Rows from expert 22 of block 3, named by matrix and row number. Rows with one number belong to one neuron. Each number is 128 + 24 x the weight over its row's rms, rounded and kept within 0 to 255. All counts start at 0. After the name is the row's rms in percent of the matrix's.
# up: expert up (model.blocks.3.mlp.up, 32x256x128), inputs 0-127
# down: expert down (model.blocks.3.mlp.down, 32x128x256, transposed), outputs 0-127
up.62 069 [128 128 128 128 128 128 128 128 128 128 128 128 128 128 128 128 128 162 128 128 128 128 128 143 114 199 128 128 128 128 128 128 128 128 128 128 128 125 128 128 128 191 128  48 128 128 128 128 137  63  98 128 128 128 128 128 128 144 128 128 175 128 128 128 128 128  75 128 138 156 128 128 128 128 128 169 128 128 128 128 128 128  82 128 128 128 128 196 202 128 227 128 128 167 128 128 128 128 128 128  67 128 128 128 128 128 151 151 128 128 128 128 128  69 128 128 175 107  80 128  92 203 128 128 128 128 128 128]
down.62 052 [128 128 128  52 128 128 128 128 128 128 128  80  72 128 128 128 128  84 128 128 128 128 128 128 128 182 128 128 128 128 128 128 102 128 128 128 128 128 128 119 128 128 128 163 128 128 128 183 128 128 128 128 128 128 128 128 128 128 128 128 128 139 128 128 128 128 128 128 128 128 128 128 128 128  92 128 128 128 128 194 128 128 128 128 128 128 128 156 128 128  47 128 128 128 128 128 128 128 128 128  46 128 128 214 128 128 188 128  71 128 128 128  67  39 128 128 202 128 128 128  91 128 128 128 128 128 128 128]
up.63 082 [128 128 211 161 128  79 128 128 128 128 128 128  70 128 128 186 105 128 100 128 128  83  75 128 108 128 128 128 128 128 128 128 128 180 128 128 128 128 128  96 128 128 128  56 128 128 128  95 128 153 128 128 128  72  70  98 128  76  85 128 128 128 128 149  85 128  71 101 128 140 128 128 128 128 128 103 128 128 128 128 128 128 128 128 128 128 128 128 163 190  77 150 128 128 128 128 128 130 128 128 122  88  92 107 175 152 110 148 128 128 128 128 128 152  77 128 128 128 128 128 128 128 150 128 128  87 128 128]
down.63 089 [113 128 128 128 131 128 116 128 122 128 184 128 128 128  88 128 128 140 128 128 128 128 197 162 128 154  84 131 128 128 156 128 128  90 171 128  52 128 128 197 148 116 128 128 161 128 128 128 128 128 128 128 128 154 128  67 128 128 128 150 128 128 103 179 128 128 121 115  68 128 168 128 128 157 128 128 128 128 138 128 128 165  68  96 131 128 149 128  65 163 122 128 150 128 128 128 128 128 152 128  68 128 128 128  72 128 128 128 116 111 128 128  96 128 161 128 128  78 128 128  85 173 128 128 158 128 128 128]
up.64 125 [128 128 128 128 128  92 154 128 128  72 184 128 128 128 128 128 109 128  72 160 128 128 121 179  85 128  76 128 128 128 128 128 128 128 128  84  83  61 128 128 128 128 128 128  82 128 128 101 171 128  90 128 128 128  87 128 186 183 128 128 201  83 128 128 128 128 128 128 128 128  70 128 111 166  92 128 128 128 128 128 128 113 103 128 128 128 128 128 128 136 128 146 128 128  98 128 183 128 128 179 128 157 128 128 128 128 101 171 128 128 128 128 128 128 128 128 128 128  57 128 128 128 128 128 128  94 128 128]
down.64 104 [128 128 128 128 128 128 128 128 128 128 128 171 128 128 176 124  82  75 128 180 128 128 128 128 160 128 128 128 128 149 128 128 128 128 128 209 215 199 128  74  86 128 170 128 128 128 128 128 183 128 128 128 128 128 128 128 128 128 128 102 128 128 128  89 128  86  81 128 128 128 128 128 128 128 128 128 128 128 112 188 128 128 128  76 191 128 128 128 128 128 182 128 128 108 192 128 128 128 128 128 128 128  91 128 128 188 128 128 128 128 128 128 178 128 128 128 128 128 128 128 128 144 128 128 128 128 128 128]
up.65 092 [128 128 128 136 128 158 102 128 128 128 128  48 128 170 128 155  96 128 128 226 128 128 138 208 128 128 128 128 128 128 128 128 128 128 130 172 128 177 128  90 128 128 128 196 128 224 128 128 128 128 128 128 128 128 128 196 128 128 128 128 128 164 128 128 128 128 167 128 128 128 128 128 104 128 128 165 128 128 128  92 128 128 128 164 128 128 128 128 128 128 128  28 174 128 128 128 150 105 128 128 130 128 128 157 108 128 128 128 128 128 128 128 128 128 128 128 128 128 128 128 128 128 128 128 128 128 128 128]
down.65 098 [128  67 128  65 128 128 128  46  87 128  61 128 179 128 128  81 128 128 128 114 128 184 174 128 128 128 128 128 128 128 128 154 128 128 167 128 128 128 163 158 187 128 128 128  74 128 128  54 128 128 128  81 128 128 128 128 142 128 128 128 174 128 128 128 157 125 209 128 128 128 128 108 128 128 128 128 128 148 128 128 128 128 128  93  75 128 128  72 128 128 128 128 128 115 128 128 128 128  75 128 128 128 128 128 128 128 128 163 128 127 128 128 156 128 128 133 128 128 107 128 148 128 128 128 128  96 128 128]
up.66 071 [ 70 128 128 128 128 104 128 128 128 115 128 128 208 128 195 128  77 128 128 157 128 128 144 128 128 128 128 112 128 128 128 128 158 128 128 128  88 128 128 128 128 114 128  81 121 128 128 128 128 128 128 128 128 128  72  78 128  87  61  92 128 128 128 128 156 172  97 128 128 128 128 128 128 128  81 128  99 128  85 128 128 177 128 128  92 192 114 128 128 128 128 157 128 128 149 128  52 128 128  79 128 101 128 207 128 128 128 128 128 128 128 128 128 128 128 113  80 128 128 128 128 153 112 128 128 105 128 128]
down.66 080 [128 128 114 128 128 143 128 117 128 128  97 128 128 128  28 128 128 128 128 128 107 169 128 128 128 184 128 128 128 116 128  91 128  96 128 128 128 128 128 128 128 128 128 128 158 176 128 128 128 128 128 128 124 183 206 178 110 139 128 128 128  72 128 128 129 120 143 128 128 128 128 177 128 128 128 128 128 128 128 128 128 128 128 128 128 128 128 128 128 172 147 128 128 125 128 128 128  82 137 190 161 128 128 128 128  90 158 236 128 128 159 128 128 128 128 128 128 128 128 128  96 169 128 128 150 176  70 128]
up.67 163 [128 128 128 137 155 128 128 128  71 128 128 128 128 128 128  92 107 128 137 128 128 128 128 166 166 160 113 128 128 164 128  84 128 128 128 117 128 128 128 128 128 128 128 128 115 128 128 128 121  80 128 128 203 105  89 128 104 128 128 128 128 128  91 152  97 202 160 128 128 128 167 128 128 128 163 163  95 128 128 128 128 128 128 171 128 128 101 128 128 160 133 128 128 128  93 156 169  49 156 128 128 128 128  79 128 128 128 185  75  81 128 128  94 128 128 128 198  83 128 128 128 128 128 128 128 128  99  95]
down.67 163 [128 128 128 128 128 132 128 128 128 128 128 193 128 128 164 128 116 128 166 128  92 128 166 113 128 148 171 128 128 119 128 128 128 168 128 128 128 103 128 138 114 128 128 128 128 116 128 128 128 128  48 128 128  89 128 128 167 128 128  93 116 128 162 128  85 128 172 128 128  61 102 117  95 102 155 128 128 156  75 170 128 128 128 128 128  73 128  83 132 110 145 188 115 128 128 142 145 128 146 191 152 128 128 181 128 176  83 128 128 108 108 105 128 169 128  71 134 128 143 150 128 128 111 130 128 128 149 128]
up.68 064 [128 128 163 128  47  63 128 128 128 128 128 128 128 168 128 128  92 128 128 128 128 128 128 128 128 128 128 128 128 128 128 152 128 128 128 128 128 128 128 128 128 128 128 128 128  79 128 128  28 128 128 128 128 128 128 128 122 128  47 120 128 128 128 128 128 191 128  85 108 113 165 128 128 128  65 128 128 128  10 128  60 128 128 128 128 128 128 128 128 128 128 128 128 128 128 128 162 117 186 177 128  93 128 128 128 128 128 128 128 128 128 128 128 128 128 128 128 128 128 128 128 128 102 128 128 128 128 128]
down.68 070 [128 128 128 128 128 128 128 128 137 128 128 132 128  95 128 128 128 128 128 128 128 128 169 174 128 128  83 128 192 128 227 128 140 128 128 128 128 128 128 211 164 128 128 128 140 128 128 128 193 128 128 128 128 128 156  67 128 128 128 181 128 128 128 128 128 128 128 128 117  81 128 128 128 128 200 190 128 128 128 128 128 128  85 128 128 128 128 128 128 128 128 128 128 128  59 168 128 128 128 162 128 128 128 128  77 110 128 128 128  88 128 128  86 128 162 128 128 128 128 128 128 188 128 128 161 128 128 128]
up.69 127 [138 128 128 128 128 128 128 109 128 150  48 128  61 151  18 177 186 128 128 128 128 199  88 128 128 128 128 157 128  69 128 166 128 128 128 128 161 128 128  89 128 178  62 128 128 128 128 178 128 128 128 128 107 128 128 179 128 167 128 128 128 128 110 128 128 128 128 128 128 116 118 128  90 110 107 128 128 128 128 128  93  99 128 128 128 128 116 128 130 128 128 128 128 128 128 128 128 128 128 128 128  96 151 128 128 128 128 112 128 128 128 128 159 141  61 128 128 169 128 128 128 128 128 128 128 155 128 128]
down.69 126 [128 128 128  84 128 128 148 135 128 128 128 128 152 128 128 107 104 128 128 128 128 128 128  91 128 128 128  74 128 197 128 128 128 128 163 128 128 128 168 128 152 128 128 128 128 128 128 128  68 162 128  67 203 128 128  45 128 128 128 128 128  92 128 128 128 128 177 128  95 128 128 128 173 173 156 128 128 128 128 128 128 144 128 128 128 128 128 128 128 128  89 128  77 128  84 184 128 128 128 128 128 128 128 128 128 128 128 128 128  72  79 128  89 123 205 128 131 146 128 128 128 128 128 128 187 112 128 128]
up.70 069 [128 128 128 115 128 128 128 128 128 128 128  58 128 195 128  77 128 128 128 128 169  97 128 128 128 128 128  98 113 128 102 128 128 128  82 128 128 128 128  75 128 128 128 128 128 128 128 128 128 157 180 128 128 176  42 128 128  65 128 128 128 128 128 128 128 128  94 128 128 112 128  82 128  67  94  92 128 128 128 128 159 128 144 128 128 128 128 128 128 128 128 128  41 128 128 128 128 164 148 128 167 128 128 128 128 128  86 114 138 128 128  88 128 136 160 128 128 123 128 128 128  81 128 128 128  49 128 128]
down.70 081 [128 128 128 128 128 128 128 128 128 128 128 194 194  57 128 149 128 163 128 128 128 128 128 128 128 128 112 128 128 128 134 128 163 108 141 128  62 128 166 187 128 128 128 128 128 128 128  55 194 128 154 128 128 128 128 128 142 157 128 128 183 108 121 128 128 128 128 106 128 128 140 128 151 207 128 159 153 128 170 128 128 128 100 128 128 137 128 128  91 169 128 128 163 128  95 128 128  89 145 128 102 128 135  90 104 128 128 164 135 128 128 128 128 128 163 128 128 128 110 128 128 188 128  81 128  99 128 158]
up.71 102 [128 128 128 128 128 175 181 128 128 128 128 118 159 128 128 128 128 128 128  87 128 128 128  97 128  61 128  60 128  68 128 128 128 128 116 100 128 101 128 128 128  79 107  83 128 128 128 128 128 148 128 128 128 181 128  64 128  90 128 163 128 128 128 128 128 178 128 128 128 128 128 120 128 128 128 128 128 117 128 128 128  98 128 128  99 142 206 128 128 128 128 128 128 128 128 151 128 128 180 128 128 128 128 128 128 128 128 128 128 128  80 128  83  36 128 179  80 128 128  78  88 128 128 119 128 128 128 128]
down.71 102 [128 128 128 128 128 128 128 164 128  68 128 102 128 128 125 128 128 128 128 131 128  91 128  94 128 128 128 128 128 128 128 128 128 128 128 128  77 128 108 128 128  49 128 128  86 173 128 128 116  92 128 128 128 128  55 128 128 128 128 128  58 128 128 128 186  50 128 149 128 128 128 128 128 180 199 128 128 164 128 162 128 128 128 128 128 128 171 138 154  94 128 154 128 128  80 128 128 128  81 128 128 128  92 113 128 128 128 128 128 128 179 128 128 186 128 117  96 128 128 134 128 128 128 143  72 128 128 128]
up.72 060 [128 128 195 128 134 128 128 128 128 128 128 235 128 128 128 128 128 128 128 128 128 128 128 128 128 128  77 162 128 128 128 128 107 128 128 102 128  68 108 128 128 128 128 165 128 128 128 128 128  97 128 128 182 128 128 128 132 128 128 128 128 128 128 128 128 128  95  80 128 128 128 128 128 128 128 128 128 128 128 128 128 128 128  69 128 151 128 200 128 128 128 189 128  85 128 128 128 128 165 153  60 128 128  61  39  73 122 128 128 128 128 128 128 128 128 128 128 128  92 128 128 128 128 128 128 128  81 128]
down.72 060 [ 69 128 128  86 166 128 128 128 162 128 171  62 128 128 175 174 128  85 128 128 128 128 128 128 128 128  65  33 128 128 192 128 128 128 128 128  23 128 128 128 128 128 162 128 204 128 128 128 128 128  86 128 128 128 128 128 128 128 128 128 128  77 128 128 128 128 128 128 128 128 128 128  81 128 128 128 128 128 128 128 128 128 114  65 128 128 128 128 128 128  61 128 128 128 128 128 128 128 128 128 128 128 128 128 128 128 128 158 128 128 128 128 128 128 173 128 128 128 128 128 116 128 128 128 128 128 128 128]
up.73 089 [128 128 128 121 128 150 101 128 128 128 128 128 128 128 128 128 128 128 128 128 128  92 180 172 128 107 141 128 128 128 128 128 128  89 128 212 128 128 128 128 179 128 128 141 128 171 128 128 128 128 203 128 128 128 128 163 128 128 166 128 128 128 128 128 165 128 163 128  88  90  73 128 128 128 128 128 128  90 128  46 128 128 128  63 128 128 128 128 128 128 128  66 207 128 128  82 164 128 128 128 128 128 128 128  93  88 128 128 128 128 128  79 128 128 135 128 128 128 128 128 128 128 128  64 106 128 128 128]
down.73 081 [128 113 128 128 128 128 182  59 128  65 128 128 128 128 128 128 128 128 128 126  86 143 128 128 128 128 128 128 128 128 128 128 128 128 156  75 128  62 128 128 128 128 128 128 108 128 128 128 128 128 128 128 140 128 128 155 125 128 175 128 190 115 128 128 184 124 128 128 128 128 128  79  99 128 128 128 128 190 128 217 128 128 128 128 128 128  87 128 128 166 128 128 128 128 128 128 128 128  68 128 128 128 128 128 109 115 128 228 106 137 128 128 128 128  50 128 157 128 128 128 128 106 128 128 155 128 128 128]
up.74 094 [128 128 128 128 128 128 128 162 152 128 128 128 128 128 128 128 105 128 145 128 128 128  77 128 128 107 128 124 185 123 128 128 128 102 128 128 128 128 128 190 128  20 128 128 165 128 128 128 111 162 128  80 171 128 128  95 128 131  81 128  88 113 128 128 128 128 158 188 128 128 133 111 130 128 128 128 128 128  60 128  87 128 128 128 149 128 128  58 128 100 128 128 128 128  68 128 128 106 128 161 158 147 128 225 128 128 128 128 128 128 128 128 128 128 162 148 128 128 128 128 128 128  88 128 133 128 149 128]
down.74 094 [128 128 128 107 128 171 136 160 128 128 128  86 128 143 128 128 128 128 128 128 128 168 128 128 183 128 115 128  52 128 128 128  93  90 128 128 128 128  81  81 110 128 128 128 128  93 128 128 128  62 128 128 128 128 158 128 128 128  82 128 128 128 128 128 152 108 128 128 128 128 179 128 128 128 128 128 128 128 138 128 203 128 128 128 128 128 102 128 193  90 128 128 128 128 128 128 128  36 101  79 128 128 128 128 128 179 128 128 128 128 175 128 128 128  73 128 128  85 173 128 128 128 167 142 128 128 128  96]
up.75 058 [128 128 128 128 128 128 128 128  50 128 128 128  66 128 128 128 128 128  80 128 128 128 128 128 128 128 128 128 103 172 128 128 128 173 128 128 128 128 128  88 128 128 128 128  60  78 128 128 128 134 128 128 128 128 128 128 128 116 129 128 128 128 128 128 105 128  64 116 128 128 100 128 128 128  39 102 128 128 128 188 128 128 128 128 128 128 128 128 128 128 128 128 128 128 128 128 128 153 128 100 128  91 119 128 204 165 128 128 128 128 128 128 128 154  35  83 128 128 128 128 171  56 128 128 128  83 128 128]
down.75 073 [128 128 128 128 128 128 128 128 128 128 128 128 165 128 128 128 128 128 128 131 169 122 187 128 128 128 107  79 128 128 143 128 150 113 181 128  95 128 184 205 136 128 128 128 184 128 128 102 128 128 128 128 128 128 128  73 128 128 128 128 163 128 116 154 128 128 118 108  53 128 159 128 168 166 128 128 128 128 150 128 128 128  88 128 103 128 128 128  85 183 105 128 147 128 128 128 128 128 177 128  83 128 128 128 128 128 128 128 128 126 128 128  87 128 202 128  81 128 109 128 128 194 128 128 170  82 105 128]
up.76 086 [163 128 128  79 128 155 128 128 128 162  45 128 128 128 128 128 128 128 128 128 128 128 128 195 165 128 128 128 128  91 128 128 128 128 121 128 128 128 156 128 128 128 128 128 128 128 128 128 128 128 227 128 171 101 128 128 128 128 162 179 128 177  67 128 136 121 180 128 128 128  67 116 128 128 128 128 128 128 128  77 178 128 128 107 128 128 128 128 128 128 128  93 128 128 128 128 167  69 128 128 128 128 128 128  57  84 146 128 128 128 120 128 100 128 128 128 128 128 128  62 128 128 128 128 128 128 128 128]
down.76 077 [128 108 128 128 128 128 193 128 128 128 128 101 128 128 128 128 128 128 128 128 108 145 128  63 128 128 128 128 128 128 128 128  52 128 128  65 128  76 128 128 128 128 128 128  93 128 128 128 128  83 128 128 128 128 128 154 128 188 128 128 128 128 128 128 177 128 128 173 128 128 128 128  61 128 128 128 128 198 128 227 128 128 128 128 128 128 128 128 128 128 128 128 128 128 105 182 128 179  70 128 128 128 163 128 128 128 128 187 128 152 128 128 128 128 128 128 128 128 128 171 128 128 128 128 182 128 128 107]
up.77 093 [128  96  75 128 133 128 128 128 128 128  97 128 180 128 112  45 128 145 128 128 128 128 173 154 128 167 128 128 128 113 146 128 128 128 128 128 121 128 128 128 128 128 128 128 114 210 128 128 128 128 184 128 128 100  77 128 128  73 128 128 128 128 128 128 128 186 128  95 128 128 128 128 128 175 128 128 128 128 128 128 128 229 128 128  97 128 128  99 128 150 182 128 128 128 128 128 128  78 128 128 128 128 128 117 128 107 159 168 128 128 128 128 128 128  79 128 128  58 128 128 128 128 160 126 128  92 122 128]
down.77 083 [128 128 128  96 128 128 128 128 115 154 195  79  82 178 128 128 128 109 128 128 128 159 128 128 171 128 128 128 128 128 103 128 128 128 128 128 128 128  91 128 116 128 128 128  51 128 128 128 128 128 128 128 128 128 128 128 128 128 101 128 128 128 128 128 128 128 128 182 128  65 128 128  69  72 128 128 128 128  70 128 112 128 128 128 161 128  78 162 128 128 142 128 118 128 128 128 139 128 128 164 167 128 128 128 128 158 128 198 128 128 128 128 128 128  60 128 209 128 128 173 128 128 177 128 128 128  86 128]
up.78 095 [128 128 105 128 128 107 128  75  84 128 128  65 128 128   7  76 128 164 128  80 128 163 128 128 128 128 128 128  97 128 128 128 128 128 128 128 128 105  79 128 128 203 128 116  68 128 128 128 182  88 128 105 128 128 128 128 128 128 128 128 128 128 128 128 128 128 128 128 164 217 118 128 128 128 128 128 128 128 160 168 128 128 128 128 126 128  68 150 128 128 128 144 144 128 128 128 109 128 128 128 128 128 128  86  95 128 128 128 128 128 128 128 128 128 100 103 128 128 128 128 128 128 128 171 128 102 128 128]
down.78 062 [128 128 128 128 128 128 128 128 128 169 128  90 128 128 128 128 106 128 128 128 128  88  83 128 128 128 128 128 128 199 128  22 128 128 128 128 128 187 169 128 128 128 128 128 128 128 128 128 128 128 205 128 166 128  48 128 128 128 128 128 128 128  93 128 128  75 128 128 128 128 128 128 128 128 128 128 128 128 128  73 128 128 128 128 128 128 128 128 209 128 128 128 128 128 128 182 128 203 128 128 128 128 128 128 128 128 128 128 128 128 128  59 128 128 128 162 128 128 128 128 128 128 128 128 175 128 128  99]
up.79 102 [128 113  83 110 128 128  79  62 128  95 156 128 128 128  75 128 128 128 186 128 128 128 138 128 128 128 128 161 128 128 128 128 173 128 128 128 128 128 128  92 128 163 128 128 128 128 128 128 198 128 182 128  48 128 128 208 128 128 128 128 128 128  72 128 128  83 139 166 137 128 128 128 128  78 128 128 128  78 128  67 128  70 128 128 128 128 128 128 128 128 128  67 122 128 128 128 128 128 128 128 164 128 128 128 161 128 128 104 153 130 128 110 163 147 128 128 128 128 128 128 128 128 128 128 128  85 128 128]
down.79 101 [128 128 128 128 128  84 128 128 103 128 128 189 229 128 128 128 128 128 128 128 128 167 128 128 128  44 128 128 128 128 128 128 128 128 150 128 128 128 128 172 172 128  89 128 128  77 128 116 174 197 128 104 151 128 128 110 161 167 128  95 164 128 128 128 128 128 169 128 128 128 128 128 128 179 128 119 128 170 157 168 128 128 128  98  93 189  91 128 128 128 128 187 128 128 128 128 128 128 128 108 128 128 128 128 128 128  80 134 128 128 128 128 128 128 128 128 128 179 128 128 171 128 128 128 147 128 128 128]
up.80 111 [128 128 128  82 128 128 128 128 128 128 128 128 128 128  99 128 128 128 128 128 128 128 128 128 149  73 128 128 128 128 128 128 128  99  84 172 128 160 136 128 128  82 128 128 158 128 128 112 192 179 128  94 128 128 128 128 128 128 128 128 128 128 222  75 138 103 202 136 109 128 105  79 128 128 128 128 160 128 128 128  95 128 128 109 128 163 128 128 128 128 128 188 128 128 128 128 149  84 128 126 128 128 128 128  90 125  91 128 128 128 128 128  97 178 160 128  51 128 128 128 128 128 128  48 128 128 128 128]
down.80 098 [128 128 128 128 128 128 128 128 128 128  89  73 128 128 128 158 128 128 128 128 128 128 120 128 128 128 128 176 178 128 132 111 128 153 128 128 128 128 128 128 128 128 128 128 127 178  86 128 128  64  88 128 128 128 183 128 128 128 128 184 128 128 128 128 128 128 128 128  90  82 128 128 128 128 128 128 128 128 128 128 128 128 131 128 175 128 128  72 128 128 128  81 128 128  44 161 128 128 128 128 128 128 128 195  84  98 199 128  70 128 128 128 128 128 128 157 224 128 128 128 128 128 128 159 150 128 128 128]
up.81 102 [159 128  84 128 128 118 128 128 128 128 151 143 128  75 128 147 128 128  95 128 128 153 128 128 128 128 128 128 154  58 128 128 128 157 128 128  68 128 128 153 128  74  97 128 128 128 145 128 128 128 128 128 128  98 128  36 128 118 128 128 128 128 215 128 149 128 128 128 128 128  83 128 128 171 128 128 128 128 194 165  96 176 128 108 128 178 128 128 128 128  96 177 128 149 128 128  95 128 128 128  95 128 128 128 118 128 176 128 128 128 128 128 128  85 128  69 102 128 128 128 128 176 127 128 128 114 128 128]
down.81 106 [128 128 128 128 128 128 128  91 128 128 128  86 128 128 128 128 128 128 128 128 128 128  91 128  53 128 151 128 159 117 128 128 128 128  62 128 125  92 103 120 128  70 141 128 152 128 151 115 128 128  85 128 128 128 128 210 128 128 128 128 131  85 132 128  90 171 128 128 128 128 129 128 128 128 134 128 172 128 100 128 128 128 128 128 128 128 128  71 128 112 128 182 145 128 128  98 128 128 157 160 128 128 128 207 127 128 128 128 128 177 128 124 128 165 140 128 128 181 157 140 128 128  60 128  74 185 129 128]
up.82 123 [128 128 128 128 128 128 128 159 128  96 182 110 128  92 128 128 128 128 101 128 128 128 128 128 128 128 128 128 128 163 128  65 128 128 128 128 128 128 128 128 128  63 128 128 128 128 128 128  88 128 128  88 128 128  90 128 148 128 128 111 128  95 128 128 183 128 202 215 158 128 128 128 101 126 128 128 128 128 111 128 145 128 128 154 128 128 128 128 128 128 128 128  70  74 128 154 128  75  86 162 170 150 128 195 128 153  84 128  98  83 146  96 128  93 128 128 128 128 128 147 128 128 128  89 128 128 128  80]
down.82 135 [143 128 128 123 128 152 128 128 128 128 128 128 128 122 128 102 128 128 128  92 151 170  99 128 128 128 128 128 103 128 128 147  79 128 128 128 128 128 128 128  94 128 128 128  96 128 128 128 105 128 128  91 162 111 128 128 128 128  63 128  98 152 128 128 128  90 129 128 128 163 128 128 128 128  80 128 128 128 204 128 128 128 128 128 128 128 128 128 181 100 153 167 114 128 128 128 128 128  68  42 128 108 128 128 128 128 171 128 128 128 128 128 128 128  37 173 120  72 165 128 150  84 128 128  97  84 169  91]
up.83 081 [128 128 128 128 128 128 128 128 128 128 128 128  50 190 128 179 128 128 128 213 128 128 128 128 128 128 128 128 106 180 128 128 128 128 128 128 128 128 134  75 128 128 128 196  61 128 128 128 128 128 128 128 128 128 128 213 128 128 128 128 128 128 128 128  97  80  94 126 128 128 109 128  36 128  87  88 128 128 128 128 128 128 128 128 128 128 128 128 128 128 128  89 128 128 128 128 128 128 128 128 128 117 128 128 128 157 128 125 128 128 159 128 172 148  76 105 128 137 128 128 169  78 161 128 128 128 154 128]
down.83 095 [128 128 128 128 128 128 128  91 128 128 128 165 200  65 128  97 125 128 128 128 165 128 177 128 128  78 123  78 128 133 128 128 156 109 171 128 100 128 173 180 157 128 128 128 168 128 128  76 128 128 128 100 128 128 128  83 128 128 128 128 164 108 130 139 128 128 128 106  80 128 141 112 202 171 128 128 128 128 153 128 128 128 107 128  91 152 128 128  88 159  99 128 128 128 128 128 128 128 149 128  77 128 128 128 128 128 107 144 128 128 128 128 128 128 203 137  92 128 110 128 128 151  92 109 128  81  92 128]
up.84 137 [150 128 128 128 128 104 168 128 128 128 143 176 128  79 128 128 128 155 128 128 157 128 160 128 128 128 128 128 175  32 128 128 157 140 128 114  97 128 176 128 128 128  47  86 128 128 128 128 128 128 128 128 128 115 128  62 128 128 128 128 128 128 170 128 128 133 128 128 128 128  84 128 128 128 128 128 128 128 186 128 128 156 103 106 128 176 128  96 128 128 128 168 128 168  95 128 117 128 146 128  92 118 128 128 128 128 128 128 128 128  87 128 128  76 128  79 128 128 128 128 128 218 105 128 128  95 129 128]
down.84 155 [128 128 128 128 128 108 150  76 128 128 168 121 118  86  97 128 128 128 128 128 128 128 128 128  88 128 128 144 168  89 128 128 128 147  98 128 128  98 128 164 153  87 128 128 128 184 162 128 128 128  97 128 128 128 124 172 206 128 128 103 128 128 199 117 100 165 128 128 128 128  97 128 128 151 146 128 138 128 113 179 128 128 128 128 152 128 164  66 128 121 128 202 128 128 128 113 116 128 128 169 128 128 128 178 128 128 135 128 128 185 128 142 128 128 137  87 128 186 128 128 172 128  92 128 128 128 143 160]
up.85 078 [128 128 128 128 128 128 128 128 128 173 128 106 128 128  71 128 175 128 123 128 128 128 128 128 128 128 166 128 128 128 128 128 128 128  93 128 128 128 128 128 128  69  84 185 128 128 128 128 128  33 128 128 128 128 128 128 128 128 222 128 128 128 128 128 128 128 128 128 128  95 100 128  34 128 128 128 128 128 128 128  89 128 128 128 128 128 128 128 128 114 128 128 216 128 128 128 128 128 151 128 128 128 179 156 128 128 128 108 128 128 128 128 128 128 128  33 128 182 128 128 128 128 128 128 128 128 128 128]
down.85 074 [128 128 128 128 128 128 140 128 128 128 128 128 148 128 128 128  97 128 128 106 128 128 128  47 128 128 128 128 128 128 128 128 128 128 128 128 128 128 175 128 128 128 199 128 128 128 128 100 128 128 128 128 128 128 128 128 128 128 128 128 128 108 128 128 128 128 206 128  81 128 128 128 235 199 128 128 128 128 128 128 128 128 128 128 128 128 128 128 128 128 128 128 128 128 128 128 128  97 128 128 128 128  54 128 128 128 128 173 128 128  57 128 128 128 235 128 128 189 128 128 128  90 128 128 128  82 128 128]
up.86 057 [128 111 128 128 128 128 128 128 128  98 128 128 128 128 133 128 240 128 128 128  72 128 128 128 233 128 128 128  90 128 128 128 128 128 128  75 108  68 119 128 128 128 182 128 128 128 128 128 128 128 128 128 128 166 128 128 128 128 128 128 128 128 128 128 128 128 128 128 128 128 128 128 128 128 128 128 128 128 128 128 128 128 128  62 128 128 128 128 128 128 128 127 128 128 213 128 129 128 128 156  85 128 128  42 128 124  85 128 128 128 128 128 128 168 128 128 128 128 128 128 128  37 128 128 128 128 128 128]
down.86 064 [128 128 128 164 128 130 128 128 128 128 212 128 128 128 184 228  91 128 128 135 128  90 128 128 128 128 128 128 128 128 128 128 128 128 128 128 128 128 129 128  67 128 128 128 212 128 128 128 193 128 128 128 128 128  51 128 128 128 128 128 128 128 128 128 128 128 128 128 128 128 128 128 128 128 128 128 128 128 128 128 128 128 128 128 128 128 128  75 128 131 128 128 128 128 128 128 128 128 128 128 128 128 128 128 128 128 128 128 128 128 128  68 128 128 128 128 128 168  64 128 128 231  80 128 128  70 128 128]
up.87 125 [128 128 128 128 128 128 128 128 120 128  73 128 128 128 144 109 128 128 128 139 153 128 128 179 163 128 128 128 128 151 128 114 128 128 128 128 128 128 128 128 128 128 128 148 101 128 127 128 128 128 128 154 196 128 128 173 140 128 161 128 128 150  79 128 128 128 245 128  98  96 128 128 128 128 128 164 128 128 128  94 140 128 128 128 176 128 128 128 128 128 128  66 128 128 128 128 207  86 128 185 128 128 128  76  80  78 172 141 128 128 128 128  77 104 128 128 176  88 128 128 128 128 128 128 128 128 128 128]
down.87 111 [128 128 128 128 128 128 166  93 128  98 128 170 128 118 115 128 128 128 158 128  83 150 184 128 128  96 103 182 128 117 128 128 128 128 128  75 128  72 128 138 128 128 128 128 128 128 111 128 172 128 128 128 128 128 128 128 128 128 152 128 128  97 171 162 128 128 128 149 128 113 125  77  69 128 128 128  75 191  90 161  80 128  77 102 128 128 101 128 183 128 128 128 128 128 103 156 128 128 128 175 171 185 164 143 128 128 128 169  99 128 122 128 128 128 128 104 153 128 128 175 128 128 128 128 178 128 128 128]
up.88 086 [128 105  90  84 128 141 128 128 128 180 128 128 128 128 128 128 128 128 128 128 128 128 157  73 128  56 128  86 128  67 128 128 154 128 128 128 129 128 128 163 128  92 128 128 128 128 128 128 128 128 128 128 175 128 128 128 128  84 173 160 128 128 167 128 128 128 163 128 128 128  81 128 128 128 128 128 128 102 128 128 128 159 128 128  77 176 128  96 128 128  95 128 191 128 162 128 141 128 174 128 128 128 128 128 128 128 128 128 128 128 128 128 128 128 197 128 128 169 128  10 128 128 128 103 128 128 128 128]
down.88 088 [166 128 128 128 128 128 164 128 128 128 128  76 161 128 128 128 147 186 128 128 128 128  80  46 128 128 128 128 128 200 163 128 128 128 128 128 128 103 128 128 128  87 128 128 100 164 128 128  89  88 128 128 128  91  52 164 128 128 156 128 128 128 128 128 128 126 164 128 128 128 128 128 169 150 128  96 197 152 128 180 128 128 128 128 181 128 157 128 128 128 128 128 128 128  57 128 175  94 128 128 128 128 118 128 128 128 156 128 128 128 128 128 128 128 128 128 128 128 128 181 128 128 128 184 128 128 128 128]